{"model": "contrastive image-text model", "dataset": "drawn branching plants", "train_examples": 145000, "image_size": 64, "crop_scale_min": 0.8, "horizontal_flip": false, "tokenizer": "word", "vocab_size": 26, "loss": "softmax", "embed_dim": 256, "encoder_arch": "swin", "encoder_norm": "rmsnorm", "encoder_norm_position": "sandwich", "encoder_activation": "reglu", "encoder_mlp_ratio": 2.67, "encoder_head_dim": 64, "encoder_fused_qkv": true, "encoder_bias": "none", "encoder_qk_norm": false, "encoder_parallel_block": false, "encoder_inner_norm": false, "encoder_moe": "soft", "encoder_drop_path": 0.1, "encoder_num_experts": 16, "encoder_moe_every": 2, "encoder_expert_mlp_ratio": 0.25, "encoder_slots_per_expert": 2, "encoder_shared_expert": true, "encoder_patch_size": [4, 4], "encoder_conv_stem": false, "encoder_depths": [3, 6, 3], "encoder_widths": [48, 96, 192], "text_encoder_causal": false, "text_encoder_width": 128, "text_encoder_layers": 6, "text_encoder_norm": "layernorm", "text_encoder_norm_position": "pre", "text_encoder_activation": "relu", "text_encoder_mlp_ratio": 3, "text_encoder_head_dim": 64, "text_encoder_fused_qkv": true, "text_encoder_bias": "none", "text_encoder_qk_norm": true, "text_encoder_parallel_block": false, "text_encoder_inner_norm": false, "text_encoder_drop_path": 0.05, "text_encoder_positions": "learned", "residual_init": "zero_last", "optimizer": "muon", "muon_scale": "match_rms_adamw", "learning_rate": 0.0041, "momentum": 0.98, "nesterov": true, "orthogonalizer": "polar_express", "adamw_lr_other_params": 0.002, "max_steps": 5400, "batch_size": 256, "epochs": 9.5, "lr_schedule": "step", "warmup_steps": 540, "weight_decay": 0.05, "adamw_weight_decay_other_params": 0.01}
Rows from block 3 of the image encoder of a small contrastive image-text model, named by matrix and row number. Rows with one number within an expert belong to one neuron, the router's apart. Each number is 50 + 10 x the weight over its row's rms, rounded and kept within 0 to 99. All counts start at 0. After the name is the row's rms in percent of the matrix's.
Before each expert's rows are labels from the 100 images, of 14848, where the router gives the expert most weight on average: "place" is the part of the image that holds the peak; "peak on" is the class under the peak. Only what is clearly more common there than usual is listed. The data: drawn branching plants.
# router: slot weights (encoder.blocks.3.mlp.router.weight, 32x96, trained with AdamW), inputs 0-95
# gate: expert gate (encoder.blocks.3.mlp.gate, 16x16x96), inputs 0-95
# up: expert up (encoder.blocks.3.mlp.up, 16x16x96), inputs 0-95
# down: expert down (encoder.blocks.3.mlp.down, 16x96x16, transposed), outputs 0-95

# expert 3
place: top centre
peak on: foliage
router.6 140:58 52 48 33 50 51 53 41 58 54 61 39 55 40 60 70 43 60 65 56 50 60 40 39 71 52 63 43 52 34 51 59 60 45 30 64 52 53 49 60 54 44 50 54 62 53 68 46 56 30 38 59 47 49 29 52 59 35 55 45 50 43 43 39 63 53 54 52 60 64 41 62 60 49 61 49 56 22 48 54 57 41 37 56 53 59 53 29 61 47 43 43 38 58 52 59
router.7 137:53 51 51 38 53 53 64 39 57 55 58 33 53 36 59 75 45 55 58 58 52 51 40 36 69 55 65 50 55 31 60 59 64 37 29 62 50 56 49 59 52 46 59 54 62 44 63 52 57 32 39 56 48 49 30 52 53 38 56 51 48 42 47 37 56 57 51 54 58 65 39 58 59 54 59 48 55 23 44 56 52 37 38 57 53 60 65 26 60 47 51 45 43 63 56 55
gate.0 085:67 56 68 31 40 60 38 42 38 47 48 46 49 41 33 55 41 67 41 60 49 53 51 33 33 60 43 45 52 50 59 50 53 50 36 41 50 46 57 54 43 43 33 59 45 54 46 51 34 50 44 37 48 52 47 49 43 52 42 33 30 38 51 48 54 51 48 54 38 50 29 61 58 67 23 49 47 60 68 37 41 54 52 64 30 60 63 48 35 52 44 48 34 52 54 50
up.0 081:53 35 27 57 65 52 39 44 49 53 40 39 53 57 57 49 57 29 45 29 45 63 53 50 51 62 51 50 58 47 39 41 58 57 40 54 46 50 50 58 63 47 42 67 48 54 39 42 53 69 59 50 44 63 50 40 67 55 40 46 60 59 50 42 51 62 51 47 46 40 63 55 56 49 64 35 50 55 26 56 65 70 58 59 54 47 34 33 48 57 60 46 55 37 77 51
down.0 072:50 49 43 50 42 43 52 56 62 35 53 63 51 47 52 42 59 55 80 48 58 56 53 53 52 60 42 48 49 68 52 52 45 58 60 71 36 41 33 53 46 61 49 47 57 47 76 46 52 22 42 52 32 39 53 65 48 47 49 65 64 55 65 65 41 52 52 46 58 37 37 52 35 36 35 65 63 57 62 40 61 55 51 54 45 46 52 51 42 53 32 61 44 45 47 50
gate.1 100:47 27 46 66 48 55 52 38 47 48 69 42 59 60 56 49 62 40 56 55 42 46 51 66 34 74 76 47 57 61 62 47 39 42 52 42 41 55 43 42 57 46 49 41 25 55 54 39 50 48 63 55 71 50 31 46 64 43 42 41 69 46 50 50 57 51 53 54 50 45 47 61 50 56 70 60 35 51 41 49 57 46 46 47 57 45 48 54 47 53 27 60 62 60 42 55
up.1 111:39 34 41 62 48 53 52 34 47 47 57 46 62 65 60 51 59 42 55 51 43 52 49 66 33 69 76 46 55 54 58 46 33 46 47 35 40 55 42 46 62 47 52 48 21 51 54 41 53 45 57 46 66 51 28 51 65 40 41 39 71 51 53 49 60 57 50 52 47 44 43 66 52 53 67 62 32 60 38 42 58 50 53 42 59 47 44 53 45 49 38 62 57 60 40 58
down.1 116:71 31 49 56 60 62 46 62 61 50 46 51 52 49 44 51 50 52 48 39 43 75 39 55 56 34 56 44 39 60 47 37 64 56 50 37 61 45 39 69 64 38 48 45 47 39 18 41 35 58 55 46 65 48 37 55 60 41 58 53 43 59 45 54 54 43 60 53 55 64 48 55 63 48 62 43 37 54 37 44 49 43 59 54 63 59 39 54 57 43 42 70 50 44 41 35
gate.2 092:62 45 62 52 59 38 50 46 47 36 40 55 38 52 30 48 39 34 55 69 39 50 41 37 32 48 41 37 67 64 51 62 54 41 47 56 44 55 54 60 49 55 63 44 57 26 36 66 57 52 44 45 74 50 70 58 44 53 50 46 42 42 54 63 47 35 49 49 51 51 61 33 48 47 34 41 45 53 53 42 46 60 46 47 50 60 72 41 51 46 32 52 41 46 35 63
up.2 082:37 64 34 55 51 48 48 59 45 73 48 51 68 56 66 32 52 55 48 42 60 54 50 65 71 57 59 61 31 47 39 43 45 58 52 61 53 52 51 40 46 51 53 51 53 64 55 51 35 49 54 43 37 48 27 31 57 47 47 57 60 62 65 50 59 47 45 64 51 44 36 60 44 49 68 64 50 60 47 57 57 32 51 41 59 44 36 57 52 48 64 37 59 69 53 37
down.2 093:55 38 51 53 53 41 46 53 50 61 51 64 56 51 41 57 44 46 48 45 40 55 65 50 52 37 34 47 62 85 56 44 41 54 58 51 41 48 31 49 49 39 48 71 57 54 35 44 36 45 59 32 60 64 60 48 52 41 59 38 46 51 67 53 60 45 41 36 60 39 35 51 58 31 31 41 36 67 41 61 40 51 61 47 45 49 55 58 36 68 49 56 47 46 49 59

# expert 9
place: bottom centre; centre
peak on: wood
router.18 089:50 37 49 54 70 47 71 54 46 59 51 45 61 61 53 40 43 27 45 64 38 50 45 49 39 37 58 50 43 53 62 60 35 55 59 69 35 47 31 58 60 57 74 54 59 47 40 57 54 61 53 67 54 74 49 38 50 57 47 42 47 62 49 52 41 56 54 58 46 42 60 46 50 63 47 41 53 46 35 47 46 35 44 42 58 50 62 43 68 37 34 47 41 53 37 50
router.19 095:54 37 50 55 60 43 70 56 44 58 55 49 65 59 62 45 39 28 57 66 44 50 46 47 39 38 56 51 46 50 57 61 32 55 69 68 40 38 35 56 60 54 71 50 54 41 35 48 61 63 44 59 62 70 47 45 47 52 48 46 45 61 46 50 38 59 57 59 42 34 57 52 50 53 56 40 50 43 34 57 45 39 41 42 60 49 65 40 63 44 27 56 44 55 30 56
gate.0 113:50 60 52 62 61 53 60 48 66 60 58 38 49 42 66 60 57 59 53 59 40 63 53 49 56 45 69 53 45 31 52 54 35 41 44 57 52 41 56 51 58 48 26 43 55 34 29 49 41 53 60 65 52 52 37 48 50 49 46 44 42 53 35 44 33 63 60 59 50 35 50 45 47 39 68 53 57 37 72 43 44 37 49 41 69 65 38 50 53 51 59 47 33 51 31 55
up.0 111:38 47 34 52 45 38 47 49 64 53 51 47 50 44 49 61 49 55 43 48 44 59 63 47 55 49 80 45 52 35 48 67 33 42 54 56 69 47 58 37 54 44 42 33 57 40 38 59 50 45 65 64 50 56 40 42 43 47 44 59 59 54 21 61 36 42 53 61 52 46 64 47 52 44 64 52 44 52 59 43 51 49 46 49 68 60 28 42 57 35 61 56 40 50 36 69
down.0 099:50 51 44 44 35 49 50 59 49 57 41 44 60 38 40 38 29 50 46 48 49 49 49 50 69 39 47 54 37 51 36 65 59 54 36 60 61 53 55 49 48 58 65 42 60 40 43 50 42 44 59 47 43 48 53 58 47 46 55 58 56 41 72 68 52 55 53 29 50 77 32 43 78 58 44 55 40 50 33 60 55 50 44 60 58 34 46 33 40 37 49 63 65 56 49 56
gate.1 090:51 44 43 72 54 56 41 53 66 65 54 57 51 67 55 48 44 29 53 61 50 55 45 56 41 58 29 43 49 62 60 42 47 59 59 47 52 67 46 44 42 47 64 47 44 49 37 41 76 55 64 50 49 53 48 65 45 26 50 40 45 47 49 53 49 46 61 55 50 47 63 46 48 42 48 39 49 59 47 48 45 48 48 50 64 46 60 59 50 48 08 54 56 54 39 72
up.1 093:52 45 43 71 55 57 41 53 66 66 58 54 56 62 52 50 45 37 54 59 46 55 42 50 41 61 26 41 49 63 60 42 43 59 59 48 45 68 44 41 44 46 66 55 44 48 39 43 79 51 67 51 50 51 46 69 50 27 47 42 46 47 45 45 56 47 64 55 51 50 57 47 52 46 55 36 45 49 49 48 48 44 48 48 66 46 58 56 43 47 12 59 51 57 43 72
down.1 093:56 61 43 48 58 43 50 34 55 64 59 58 47 51 51 52 34 61 42 45 44 46 51 39 63 48 84 49 39 38 58 62 46 42 30 49 52 39 62 61 48 54 48 50 47 58 52 50 43 42 43 73 41 54 35 43 45 63 64 41 47 32 42 31 78 35 53 49 42 62 59 53 61 65 47 55 49 49 52 62 56 51 40 59 38 52 52 39 32 53 57 44 53 41 58 52
gate.2 094:62 53 43 46 51 61 61 30 53 51 47 52 60 57 51 58 51 46 63 70 50 55 49 52 53 57 50 33 70 45 51 48 29 52 42 47 47 64 55 41 58 55 41 58 41 41 31 52 37 45 51 61 72 39 51 56 55 41 39 50 58 46 51 53 61 68 56 48 51 41 39 61 54 67 72 48 48 49 39 48 46 48 75 52 64 60 46 69 53 45 47 74 33 54 46 65
up.2 104:50 68 45 43 59 44 65 52 50 50 57 35 75 53 69 56 65 63 65 43 43 60 31 38 58 53 51 35 58 46 46 46 41 34 52 52 39 52 41 50 58 56 46 72 56 39 63 43 45 50 49 60 53 51 39 42 65 52 52 42 51 41 63 42 59 72 59 59 53 52 25 68 51 47 60 51 50 42 48 46 55 35 39 46 40 52 56 40 65 65 55 47 36 61 50 44
down.2 098:67 39 66 51 48 45 47 40 51 57 41 57 38 65 30 43 29 54 39 38 38 58 52 48 43 46 47 41 48 51 48 52 68 70 46 42 59 59 65 54 57 50 52 33 47 70 46 60 53 58 63 18 67 41 64 51 63 55 45 51 42 64 42 65 58 41 43 36 51 43 48 50 46 49 54 49 46 64 58 50 41 56 53 61 46 61 27 58 48 50 51 37 47 56 50 58

# expert 15
place: bottom right; bottom left
peak on: foliage
router.30 113:43 51 65 59 47 38 45 35 68 44 51 42 54 45 50 38 55 45 44 43 38 33 38 41 35 55 58 33 54 34 58 48 43 58 63 64 57 27 49 62 41 53 53 66 59 42 38 58 61 68 66 64 48 53 58 44 55 50 27 42 46 61 36 62 47 66 53 59 39 36 64 44 39 51 65 42 40 44 34 47 46 42 58 56 46 60 35 52 47 46 53 54 47 41 60 57
router.31 110:46 48 66 53 44 44 39 39 64 47 52 45 55 49 49 35 55 40 49 46 40 32 36 49 35 47 59 35 49 40 58 47 40 62 68 64 49 27 41 61 44 57 53 64 55 41 37 45 63 65 61 73 55 61 53 47 56 48 32 50 42 61 39 66 45 70 52 59 32 35 71 47 41 59 63 40 47 48 35 46 49 42 59 55 44 57 43 58 46 49 51 53 47 52 63 54
gate.0 086:53 70 57 55 56 52 52 56 42 47 42 38 55 63 44 37 54 64 61 36 54 52 32 53 67 44 46 44 50 53 33 51 58 36 51 48 47 56 26 48 60 64 52 35 50 56 39 53 46 68 56 49 53 74 44 29 61 59 54 51 66 57 64 41 58 52 67 62 46 34 34 61 43 47 52 53 61 53 52 48 49 43 52 36 43 47 48 53 37 51 43 47 56 38 65 23
up.0 075:46 67 69 59 58 50 41 58 28 55 32 45 61 51 52 42 48 36 56 39 54 47 35 57 57 54 49 67 39 51 45 59 61 50 54 66 41 51 47 68 64 58 56 55 49 50 38 61 41 71 43 45 53 65 49 53 57 64 42 63 58 63 53 47 49 50 46 64 33 43 53 48 57 46 41 46 54 51 37 44 52 34 49 38 46 54 55 48 21 58 34 40 60 37 66 36
down.0 087:70 57 39 30 44 51 66 39 52 49 39 64 45 64 54 60 49 32 51 39 51 46 60 26 59 45 30 63 57 38 39 60 59 50 41 68 59 57 63 55 46 62 54 49 47 50 46 51 38 54 40 51 44 55 57 55 48 41 56 43 42 51 57 35 57 47 38 46 30 68 41 38 52 46 32 51 54 46 53 46 64 60 42 52 47 38 43 33 51 44 61 51 47 59 24 60
gate.1 120:67 47 52 51 43 58 56 57 56 58 48 45 52 35 59 49 48 53 75 50 50 63 59 47 63 55 56 66 46 29 52 66 60 54 39 76 56 35 50 67 55 73 45 48 52 54 50 55 42 39 50 72 31 52 47 48 54 58 39 42 59 51 57 38 41 41 54 54 50 53 47 40 59 49 52 58 63 39 55 67 67 51 45 42 49 59 41 23 52 40 54 36 49 38 56 56
up.1 127:66 43 50 51 53 53 54 63 51 59 48 46 60 31 61 54 48 55 71 56 40 64 47 43 67 53 57 48 45 27 52 69 52 65 40 79 55 40 48 64 59 70 49 48 62 52 56 60 47 36 48 66 37 56 44 50 58 52 42 51 60 56 49 48 43 44 51 61 52 51 49 53 53 48 51 57 57 42 41 62 69 46 50 43 50 58 44 14 60 34 51 40 47 42 58 56
down.1 121:39 70 39 43 38 58 49 52 47 52 49 49 50 53 59 63 57 51 61 45 58 56 47 55 41 49 34 41 58 73 49 51 37 38 51 34 42 58 38 40 35 49 45 57 62 40 42 33 42 39 53 53 53 48 62 54 50 36 44 60 44 44 67 53 36 51 57 59 60 54 38 52 44 57 34 59 50 45 58 58 35 55 59 54 67 57 85 73 56 46 44 66 50 37 51 57
gate.2 127:47 49 50 51 47 61 54 77 40 40 44 53 48 38 33 22 29 59 49 63 55 50 45 57 49 43 47 44 46 51 54 59 50 63 52 62 57 45 43 60 46 61 48 44 52 66 58 62 47 45 47 57 36 54 72 55 55 61 47 55 64 53 50 81 36 42 64 50 55 49 56 47 42 52 40 59 50 65 30 51 42 54 42 40 49 48 45 45 42 39 37 54 66 39 62 32
up.2 135:58 61 47 45 58 45 44 35 55 62 52 49 52 55 67 75 67 53 49 39 46 54 50 37 57 54 51 59 53 51 44 45 60 35 43 40 43 54 53 42 55 38 48 57 57 36 51 43 45 48 48 39 56 50 27 44 42 45 58 48 37 45 62 17 74 59 43 46 48 53 29 61 59 54 48 48 47 31 70 52 61 43 59 65 52 47 58 43 62 64 59 42 33 53 45 56
down.2 121:38 64 40 56 44 45 55 65 61 37 29 41 41 39 46 41 57 45 47 49 47 64 69 66 54 51 75 62 62 55 48 53 52 47 43 57 39 50 56 54 44 63 47 32 51 44 42 56 45 63 59 67 35 66 47 50 42 61 45 55 60 66 57 57 17 50 60 50 66 43 52 40 46 49 43 54 39 53 53 64 51 48 49 56 53 42 62 46 51 45 58 37 59 31 60 46

# expert 5
place: centre
peak on: wood
router.10 073:71 36 47 42 47 43 72 56 41 54 52 60 56 44 53 50 40 36 26 54 65 38 60 47 36 38 56 59 50 54 51 52 42 53 69 72 56 22 42 50 44 54 65 56 50 45 56 48 48 49 47 69 64 62 56 51 55 50 46 56 45 62 57 58 42 38 48 50 50 36 75 42 47 69 47 40 50 49 36 40 42 41 50 44 63 49 48 40 53 35 50 37 48 45 38 60
router.11 072:60 35 42 53 46 33 75 54 49 55 45 61 56 44 47 51 49 34 36 52 55 42 54 42 41 44 53 63 55 61 52 67 37 55 71 68 60 26 44 44 45 59 63 50 51 49 47 54 57 41 52 56 61 58 51 42 54 56 47 73 46 68 52 65 48 39 47 50 48 36 70 45 44 67 48 34 45 51 38 48 54 35 51 39 57 52 45 40 62 39 43 33 41 46 36 61
gate.0 116:51 52 50 31 50 57 40 43 58 47 63 46 46 32 38 48 54 50 49 54 32 54 55 52 48 65 54 53 48 42 60 28 40 55 47 41 56 45 53 37 51 22 42 44 41 50 46 45 43 64 57 58 59 51 44 59 31 47 50 44 46 47 29 37 55 63 44 53 35 60 72 42 65 53 70 30 45 38 62 36 52 60 60 71 38 46 52 53 59 55 35 55 48 52 47 60
up.0 119:56 51 52 52 40 55 40 62 48 29 44 61 29 35 35 34 48 73 49 37 51 50 60 58 48 64 62 65 45 39 54 42 61 51 34 43 51 62 56 46 52 39 40 37 33 59 61 58 41 58 56 48 52 49 48 64 37 60 56 55 56 48 29 56 48 44 40 48 45 63 60 33 55 37 49 35 49 51 59 38 52 52 56 64 38 33 52 51 47 37 38 53 62 43 50 33
down.0 115:49 58 57 66 33 38 54 20 32 56 38 46 44 42 64 62 53 55 51 38 35 45 46 45 47 50 57 45 49 37 37 69 49 48 52 54 46 55 55 47 40 66 48 58 64 40 46 68 53 49 56 62 45 51 68 34 59 54 53 54 47 58 71 46 60 55 56 55 49 39 51 44 47 49 42 53 50 45 33 65 51 35 66 52 51 55 52 49 39 42 83 46 43 39 52 46
gate.1 111:58 62 47 56 70 55 63 64 60 60 44 34 45 51 67 53 65 47 42 58 52 57 46 38 43 44 44 44 47 48 46 30 32 51 53 38 51 42 46 68 58 56 44 66 43 45 35 44 44 67 50 58 47 59 30 34 51 56 52 45 49 41 54 41 42 56 53 55 40 40 58 59 47 67 56 42 61 52 62 41 44 46 56 48 54 61 71 46 61 69 65 32 33 56 50 29
up.1 116:38 37 50 43 31 44 39 39 42 43 61 66 60 51 37 50 33 51 58 41 49 40 59 63 57 56 58 56 52 51 55 72 59 47 49 60 45 58 51 34 45 41 58 38 55 57 64 51 55 29 49 41 56 45 71 64 51 44 49 54 55 59 47 63 56 45 46 42 61 60 40 40 53 32 44 57 42 49 36 60 53 54 44 46 46 36 26 48 39 30 39 64 65 47 40 70
down.1 108:22 61 38 63 56 53 57 64 52 67 46 41 48 45 53 63 65 43 48 54 51 30 46 41 48 50 53 56 41 53 49 49 42 41 56 52 41 45 51 47 42 65 51 48 41 46 59 43 52 68 51 72 23 69 40 40 54 52 43 58 60 54 48 44 39 42 61 74 56 42 69 47 39 54 48 60 59 41 56 40 63 35 39 46 52 50 49 58 70 49 58 41 49 51 59 41
gate.2 106:56 35 62 67 61 32 49 54 58 46 50 48 48 35 40 48 48 47 57 46 35 55 53 63 54 74 53 33 62 56 48 56 46 60 40 58 52 59 52 40 48 55 54 58 46 47 37 43 80 49 69 53 59 50 48 40 57 43 49 57 60 44 55 53 24 64 51 51 50 53 49 56 47 52 62 38 26 44 34 49 42 39 45 57 55 54 74 53 56 41 32 48 67 51 49 58
up.2 108:52 39 67 70 58 31 51 57 53 46 54 46 46 36 33 42 48 52 57 48 38 53 55 54 58 68 44 27 63 56 43 55 45 58 48 50 52 67 52 36 46 53 58 51 43 45 39 40 81 52 66 47 55 43 58 44 54 41 56 53 55 43 56 55 22 63 43 51 53 58 55 57 51 52 59 35 27 41 41 49 37 43 45 56 52 50 75 56 53 44 35 50 62 50 50 56
down.2 110:53 57 56 37 46 54 38 52 38 50 58 49 41 46 63 64 46 51 33 45 66 33 52 39 46 41 50 56 50 44 82 46 47 30 57 46 53 43 43 58 49 34 46 57 53 57 71 56 44 43 32 44 45 50 46 53 62 44 51 59 43 42 45 31 80 42 40 47 22 42 57 45 46 69 49 55 55 55 73 47 42 50 45 59 48 53 46 45 44 56 57 52 52 56 52 61

# expert 14
place: middle left; centre
peak on: foliage
router.28 124:57 56 37 48 54 53 57 39 72 40 51 34 57 42 56 63 61 44 60 53 34 66 42 38 54 51 57 38 58 33 62 51 50 40 43 50 54 47 63 64 66 46 32 58 45 47 63 51 49 43 52 51 51 53 33 46 50 53 46 44 47 43 40 38 50 61 71 59 59 54 40 61 52 56 68 52 60 31 56 35 55 36 40 54 49 65 51 34 65 40 35 44 35 65 57 64
router.29 119:55 57 36 43 62 55 50 39 68 38 49 35 56 43 56 59 65 49 63 51 36 68 42 41 60 57 60 44 54 32 61 49 52 33 40 45 56 54 61 68 68 48 34 57 43 45 61 51 39 44 55 67 46 59 32 42 47 52 49 43 51 40 41 38 58 60 70 55 53 60 43 59 55 59 66 56 56 31 52 41 61 40 46 59 49 60 48 32 67 45 45 50 36 57 58 62
gate.0 107:64 57 77 46 28 41 45 44 46 39 57 55 33 39 43 42 51 68 47 62 42 44 59 30 58 42 51 37 49 51 46 58 52 63 64 43 55 42 63 43 38 47 44 35 65 39 39 51 52 58 41 44 52 47 55 51 52 62 59 58 20 45 62 59 28 42 51 63 60 54 57 33 55 42 55 46 62 42 55 45 45 44 45 64 51 54 68 50 51 36 49 40 40 53 45 51
up.0 109:64 56 63 53 22 51 43 38 41 43 56 60 35 55 67 52 61 69 53 47 46 44 66 24 59 40 41 45 54 54 41 49 43 60 69 36 58 58 56 34 47 54 37 46 62 45 49 44 44 54 46 43 57 47 39 59 55 50 54 53 31 50 69 54 44 32 57 60 59 51 47 40 50 34 58 49 74 48 63 40 46 51 64 65 49 47 58 54 43 43 60 44 38 46 48 50
down.0 122:49 45 48 37 60 54 53 52 24 64 58 50 47 35 62 50 45 50 41 73 37 59 64 64 58 30 60 56 42 48 53 60 51 49 29 40 63 49 47 51 46 39 49 54 52 52 42 37 53 56 29 48 59 72 48 36 53 62 38 36 48 54 45 27 69 59 51 48 66 51 24 53 52 62 51 36 50 46 46 48 46 45 40 37 44 62 48 48 48 54 53 51 48 61 48 53
gate.1 100:80 33 34 47 62 53 52 43 39 37 46 66 50 61 47 55 57 48 47 58 57 58 63 50 43 56 38 44 59 62 41 43 28 50 54 37 60 49 39 66 60 46 41 67 39 42 49 59 50 41 40 49 64 51 47 45 59 51 45 47 42 56 56 59 63 53 38 53 48 42 63 63 41 57 49 37 50 66 45 36 47 63 57 41 33 62 35 43 56 64 49 52 27 40 37 53
up.1 102:78 39 26 54 59 51 55 47 37 41 36 67 41 53 47 46 58 51 46 60 61 50 65 51 52 52 26 50 59 61 43 39 38 54 56 40 60 55 45 64 54 60 39 64 43 50 36 61 51 53 42 54 65 47 55 43 53 50 41 46 44 58 46 62 64 40 47 44 43 43 61 50 38 58 46 41 51 57 46 30 50 71 56 44 36 63 33 45 56 69 52 61 33 43 43 48
down.1 105:57 46 52 39 55 57 57 42 81 31 55 41 57 39 51 45 59 44 52 56 47 67 32 39 54 57 78 43 38 38 41 48 47 42 40 57 46 38 55 60 61 51 46 49 39 42 40 57 36 43 63 58 25 45 47 45 52 52 72 39 61 33 57 41 32 44 45 46 45 53 47 53 71 50 52 63 40 51 46 68 48 47 53 49 57 47 57 37 57 41 46 48 49 40 50 40
gate.2 094:41 50 44 50 52 58 56 63 56 43 53 30 49 36 43 57 56 66 51 39 56 52 61 36 72 57 37 40 70 53 45 43 49 61 61 51 58 60 63 42 47 50 58 63 33 52 62 42 59 30 60 36 54 38 42 43 59 57 58 67 50 59 60 67 38 48 52 63 61 50 42 58 44 61 30 50 67 45 46 34 64 50 54 43 55 46 39 42 70 55 39 40 47 58 54 51
up.2 085:46 56 37 50 28 53 53 50 54 44 61 42 60 41 41 61 56 51 63 38 47 48 53 46 79 47 53 54 47 47 41 39 55 46 53 59 55 63 41 50 67 50 30 43 42 56 60 51 55 38 47 45 39 41 45 53 45 45 57 70 43 61 46 57 37 39 55 63 53 57 45 63 57 44 46 60 65 51 53 45 73 40 67 37 54 41 20 38 58 41 69 53 43 61 55 58
down.2 088:54 44 58 66 59 49 54 55 65 56 62 44 61 59 54 53 50 36 32 57 49 52 44 38 61 32 47 50 41 51 43 56 34 48 55 49 46 40 60 55 51 50 49 37 57 53 45 43 37 54 64 18 46 56 41 55 42 65 47 32 64 56 63 48 55 44 39 57 58 18 59 55 50 56 54 69 36 47 50 68 34 43 45 47 38 52 53 56 49 58 55 50 60 39 62 33